From a checkpoint of a small rotation predictor.
Model: norm layernorm, width 192.
Data: trained on single printed letters, digits and signs in grey, bent and noisy, 98750 training examples.
Rows from block 5 of a small rotation predictor, named by matrix and row number. Rows with one number belong to one neuron. Each number is 500 + 50 x the weight over its row's rms, rounded and kept within 0 to 999. All counts start at 0. Numbers have three digits each.
After each neuron's rows are labels from the 100 images, of 14976, where the neuron reaches its highest value: "top examples" is what is common among them. Only what is clearly more common there than usual is listed. The data: single printed letters, digits and signs in grey, bent and noisy. In brackets: how many of the 100, against the usual share in percent.
# fc1: MLP up (model.blocks.5.mlp.fc1.weight, 384x192), inputs 96-191
# fc2: MLP down (model.blocks.5.mlp.fc2.weight, 192x384, transposed), outputs 96-191

fc1.40:456593425520522471548517454406524529500441554486506535464437424506440504480503532522527453438558506531439530423548462434524486559367555525433462510520465527563520545565480469450525545603500524446448477438631469530540441520533468543434513428473442490567568430553472405487539433489428571426
fc2.40:534493398454466493555464572190551576582480525490554541517510522467462539440440515479456444488468457487426552444499475402496496539468552504547519547487523496448549469566524510468595613572454478542454488482461478553470523495574581483542439521537450475571488446466484481455488456524464449548
top examples: small letter (74 vs 36.2)

fc1.165:460548539543517458528518500469581487494467469632515482546421466400462517459422496551545419545516510511468562557540514521621485540466509419499469527607414567446507611439471578500542532568457400466438517484495463534486417394497520485497514466540491445448412520562549469581494513490566432455
fc2.165:547539404484402565484444555354555515505459471459483477520533503476500544536542523449466405426521411493422490438435508419437521546443562531449476556509574414550467514469482461486508480432492447568520434380549553563521492580534539498485460511529421556600566484486470485453584466527520477468
top examples: the character = (35 vs 1.4)

fc1.306:375485484490498504529598456465500426424516482529588514491497386565489536500554543528493391477507484562466521553493505560488485533462421500452536507470554507464478578459608564497510452477476467482485449470571477472522479498497524498420494541564481538534551444472439495440595476526451459507
fc2.306:455494570405496495522424524406483532566530447532461476507521567529525498497529428628565615580441516491476506385561465458505429501501574483551481540515500576527559433508419430574509489504513490488435516501494486494448435448539589507543468454418540459484548547524506481513437493455484541535
top examples: the character l (29 vs 1.5)

fc1.133:472555505482497432593539447482509468562431559492531506453545375473445479473500626500493550500474437438470546518488571505454470447476461552498513409495510521539495507476593505404455572560555494447499581579471493528517497481474504460493565482517390469520446419483513422406482551440478579469
fc2.133:530408524503501547459476550558512518435575527528514543395567533497568478581554415464494473528545490581573476466622502471460511518586478526450532478420511486554550454547516475449455476580494551565464439506499473482558542505507454516487521535470448461554597500510455454504453487523398527545
top examples: small letter (74 vs 36.2)

fc1.14:547480462530438436522560543459574451586452431497608555527474411477409541542451521502483458437456458435417543561482578571443443436477443522496515500455561404501453535492574497518382508470512471508529504514503532483510460470382479457511536479498430542513417441468598506441562544489527538454
fc2.14:471460491523497585421506480554469511404573541535429462455524485564563494533524480441540514576569484584539438538439491532454487540641424455427439529520484515490537493479566526438470457541548579473462446562425482528533650513475470500491536617563532487496589570566422482601481439459512522506
top examples: the character - (27 vs 1.2)

fc1.226:541487545428431407492526576452497515533449418449540494528487471523482554506424491489497528516477434407482586558473555570458384418497509505544491491462523456501451522496547461552433491466496475511516505496524549469488538538409474566599521420498526497481447469499561542537519549480554438448
fc2.226:478471482553538571412504448480505490380552538552381452421555533534578481513522497584530522499547526588488414545577478536433536561531465452459465537550503529458616483480532531455503422514565577480487459506343502528473481432504504444433494617538499526489550572542473504595479442472522537517
top examples: the character - (44 vs 1.2); the character = (33 vs 1.4)

fc1.137:544510435533476563496479502465495556543425526496500401554405527516467472544500569546613435458566471594467501477520510452533525577445581455407409584558450483445460537450526532422522476493430452484534445461549541571481426568498507525543484447543424502570528532588536470480596460429517490423
fc2.137:444530522465469433501541516290590495483537465603625492516471506419461517406440522545541470507547497534411491449472544486584533534433471485501523539541506572483502574462524508527527518497486410458432464557552428550409533419462523501523449471528580461461485432469481470502548432515538473475
top examples: dark on light (80 vs 39.8)

fc1.263:531485422513535569448508470419477488440479412532525471512461506523501499464547483571538487483532560546433491500498467470561532577339573438521448524542518520500503492504504548488518449534506513474522492431659498544532420555487536542396536534487422566497490465508530493489571446503458474477
fc2.263:515485478504479459598518473301585428607524524531529560472419415458372482503489477458501495513460435500463525500521533503496532447533464582588545490511512559505515546472510530480482505517527494481504539520502447484450617396516516486485463480511429440492448389514503433477523570509480539517
top examples: capital (62 vs 35.6)

fc1.91:545474534470457434505542524496487539550468433447540478545488464553453558538472469486528574545466438414488595560460541576483384437494442489550499461485533491505421546482527447571430462457472478527484501563514525475488504532450457596583560407517539485460459494522540533463524547465515481472
fc2.91:524494486535494542411478429470489494425528539546379496431527513503530512466499533558506507511553531574496420540539503499465548567540513452460435545522469530433640497497514538452555426530569547497496483507377507522450514445485519410444460623527508514502550518559523489586480429474539543500
top examples: the character - (45 vs 1.2); the character = (32 vs 1.4)

fc1.66:417635508487467557500526477437478571489435462466538466521453488484499563436495548549570457435557560609443539423540458445460395565471516513417432527518424555522546507547477453512534580510452471516436436465608560561454439541568486535534460488559509466554557455560457422477555399471509578416
fc2.66:455493506411443494484440505285573536515514470567521437529511536413525500463537500504535506531472545516386546460462515445564537526420592421532503567598510539411542554513539499554623454490524446495421473496457471531499502518541540509478477507574516443448499492521456473482507511482466425500
top examples: the character = (35 vs 1.4)

fc1.271:532559397501571526475486432341488560478415557479566489527420500478477527475515578530521438464513463506327536475451431450499537531385588526442458508517495514525505570570515440543607504595442503426437507482639495567473471521550507600464504427516402444475507470488529466516569400532429503485
fc2.271:567502430467464472532498516196577504585545581523583525464511482442457572457472473467473479485471493537392526474456541482478506480491490516500533477470551555390551506568521546451516640566488512473422570562486490566483590501535459453544491459526450434507460502435505497413475442521467498553
top examples: the character = (25 vs 1.4)

fc1.48:473557530467439441541562560472481479515424404421563548483486426563431603492498573535477482508471416440484580545542454570522446479492468548528563522521545487470400622419557518522511537506509475486482525510622498478516472514440428571491539404476465517508487430454489524397578521499473482472
fc2.48:509418512498475520432568456519423535559525503501425515480503592553534451510497416526532580479500492539582422575509454547398488497575427498507481591462519574545564452539487451510441422510530539553473481555363533435466498479524480505536493540473525494506556565535499532569485533497546592564
top examples: the character - (30 vs 1.2)

fc1.17:495617498484508425579542539486579493511483542436558552491448458408450611432426613551431417443532447469466570494520547499576474480447471548504539466499454436521467582469513494428502593471465417529551478441606550566482469452487515446543427452561500542549472396487488484458542536512561525404
fc2.17:414473535472480581439465512419507562514501444533426462531528588506585490542525515473535518496501505561513469498592486502482467539551550486451444617507547623422506396506545487503512455568496550527333453498406487508468522527558564495524458541560451382491544595554500464546489459433488434527
top examples: the character = (26 vs 1.4)

fc1.365:483568457533471567480534458458532557489381494485475443478412494552528553514510564527602453438603472578464529448532469451516428529465536457440401584515402508496510522513536479486555536515445498517435400468560475544522441517519442550504514493554435463546543501603494429517556458448526590436
fc2.365:389503508416461485483448550280513520527517427540571505549526564427487544449477490550498515490492556525415519442467524500562510558487533464512554570549567569389534503502535471541597522488525446521353443491500502521444486460562541502477433482509555420432541499466488541445473434532470414516
top examples: the character = (28 vs 1.4)

fc1.346:435572515398434457570473477483497527574466451473505459487540482547525583389557448527528548528496573498488551443501490447458376475466495545517520476450512586571488494536455389543513549568498526615424512463600517496453478531550473532556458497513497459496545485481497431388525479488438612533
fc2.346:484463604531487482437610462435512495389526514415530532514418437508505450534510476522498492475541473562427418551359501514492629479505376476427523534522560504523469549390628513473453550456530463415518412437554563481491575462421401523494495503545591544531550456499438515579604468521549427436
top examples: capital (62 vs 35.6)

fc1.78:425541503506554468555505422385487415525468575519537508446505376483510510496585599546503432490441490557442529572469497516523469506391469527452516469464519492491496516414587520448435513513557464450512458518632528469601456516463514486471524514531502512515545462504471470470565526456418541465
fc2.78:573447464438484514532461458347511507529549545519480498426538543523537506482513444463508567578482591536508479445575516457396390506589526504513454506492541541556530362555549383485587483522458645478475438525471509495479545531586496577482455538474484510531589571528550471522435464441458562556
top examples: the character l (30 vs 1.5)

fc1.101:462641457502479515509499473417470564508426538542534456520457528463463581447489580527558458431568492585445580442536467450505405562425526469444407503561462544489521523584479449533544532509445453476430446447587526563414427537564513524539459480543475476534525501556488450470548418448497608418
fc2.101:445506508415434503477455506259583539485521483604517452506544512436527486475540460534558463544534515567420518466486505469527537533512543455507491567577516566469518547461558528481591500546533448493433475506503482543438526444529524489507463516611535427457508482524398443540463448485521414494
top examples: the character = (43 vs 1.4)

fc1.309:450648516520501484564526503461544574485431472522502491520477482419485563445458556521508405418558516555474579476551454417525468557448547454480438532562419565461524580494462494518557549549400423483450463411583477595469426473510500514521416460562487475562431445533508426490552426458481505402
fc2.309:506515411467485516514421511286584548517477526561514435590494510393479484477484525468554471436537489501376540429442541451535555522465556427474448555601480547481547499562519506485550500496496442487391471452498503567421504523579577513483448479604495430475478518571470462471571428467553441460
top examples: the character = (31 vs 1.4)

fc1.170:481555449526521472575506446363529567539452524536549486540445501526482525481499541568563500460545429526393576473545498493556465508394526457492439554549389600428561485535467557506558554554473504470390488396593484542484396488543478540449483462473479484530436457534566466491521527494501463479
fc2.170:538518438432485539516507543232526488555515523548536485525565460427523559493433523409524490497570439538386493485408594485464433544491495505484431489531576535462491503535562494468573543470476520540432491554449484559489656480601550551510455511525459448494521476484533462487487464467491501480
top examples: the character = (35 vs 1.4)

fc1.255:503578472576537455463581413373539551531369574542583547433444460438425489511537501536542431449540499557375555508490508455422505554407514503419515518512407486432547540519521513442501517496456432520522422488541492538486413495503454579472513495495431507526509412513486497525542450517512516416
fc2.255:522534471420452521525447531240550468436575525533509557450546514501499495471552443495461464528517553498414512429502517396532568497514512498494541504531548566483527602476565552530551494517564456504491483455513419500526566467555516509459463555505559432533531427433376514524468509551463485513
top examples: dark on light (66 vs 39.8); the character - (25 vs 1.2)

fc1.369:446456575485460482435563481472414481470554438446535481499469463594555448579582500498537475463490480584465412566515476532527556519475463504448527541505588521550335573405607490479502468468472493404536494480553540513516520451518516596508510458535544546531564530451456464472578427484424445577
fc2.369:425506547424463533470506477425457550563480457489537456525514552562470512475533426588540616516441499484513555446441438538444495487518479503541487526532463558562555435537432436548486466439497496503440413492540563465439472491509462537548489457461568540523603509502440552356542482521452623528
top examples: the character l (29 vs 1.5)

fc1.114:487470428510490521497509503456488449460509415538515519495465437509440487494528503528506473471517581523454537438502472482550554570436547428451509536564541480489460537447559580551536420497445449484553452428648462522561439534482518523383522491469497557503549427496478480454610427554460452487
fc2.114:472492481463463448500470513371542469647545458550472533439428506467385477471489405431502537579464482468502565462516481468440500479550495533560527492441536563530519471522438548550516499600509528487456525490479422471429576427523550525479533464468525392464478465474457462504416589486550536519
top examples: capital (65 vs 35.6)

fc1.208:426493466525410494517500462443527441469444544482502544413527421478559503525575566573509480499527485561438469525503484472498505454409450491485562438455496487523462579455592579523440566477471408480494491534597474458534498546402440539461568501559476490466581437426430518393576467558427592502
fc2.208:435490505480471527512493457429464534533572477526372542432550547635542486430468419566431488570414584541554534433562437494484515541562501489494520556484509596503579409562534485510561531559474618494480490496473544499535560464577484544495443513408467492550545499454535532533412483505364509540
top examples: the character l (36 vs 1.5)

fc1.295:455619490517520517507503491450486608509446469512512415512460524475482588420452533515527413420512506534447551438534421455499463602441538503446436574574400566468499524531491468514583556562433480484427437422568509606451422490567503550549416449571503443577467494549478418482560408493510539446
fc2.295:470505494469458528487428533289594566542472481581526425538517473392480476469536531460537507478531497542401532451458552461502550528491559414460457573589531573499550493509571498469581466494517485457392480490505480552459541499570563497497471516608501437483473507560497469469548431450524460493
top examples: the character = (44 vs 1.4)

fc1.33:561513508527377447477513426363544508584403553511539510534499514518462461530483528498484445516556511490420535555502449534472525505432537457493467529501470547529462461547506546494475471459508519475416462478671521518468461525442456491590497471543442475472499521521502521439571488465496528485
fc2.33:510519475373452523520457525337541571558488538544459481474542476535533513479490488361505522495476489485472447439402477437474518546578521526463502552480570510448453456550527485481542528543481498506428496532533565498482631479634588559509420536484462474515523497481487505525430436495397484520
top examples: the character = (48 vs 1.4); the character - (31 vs 1.2)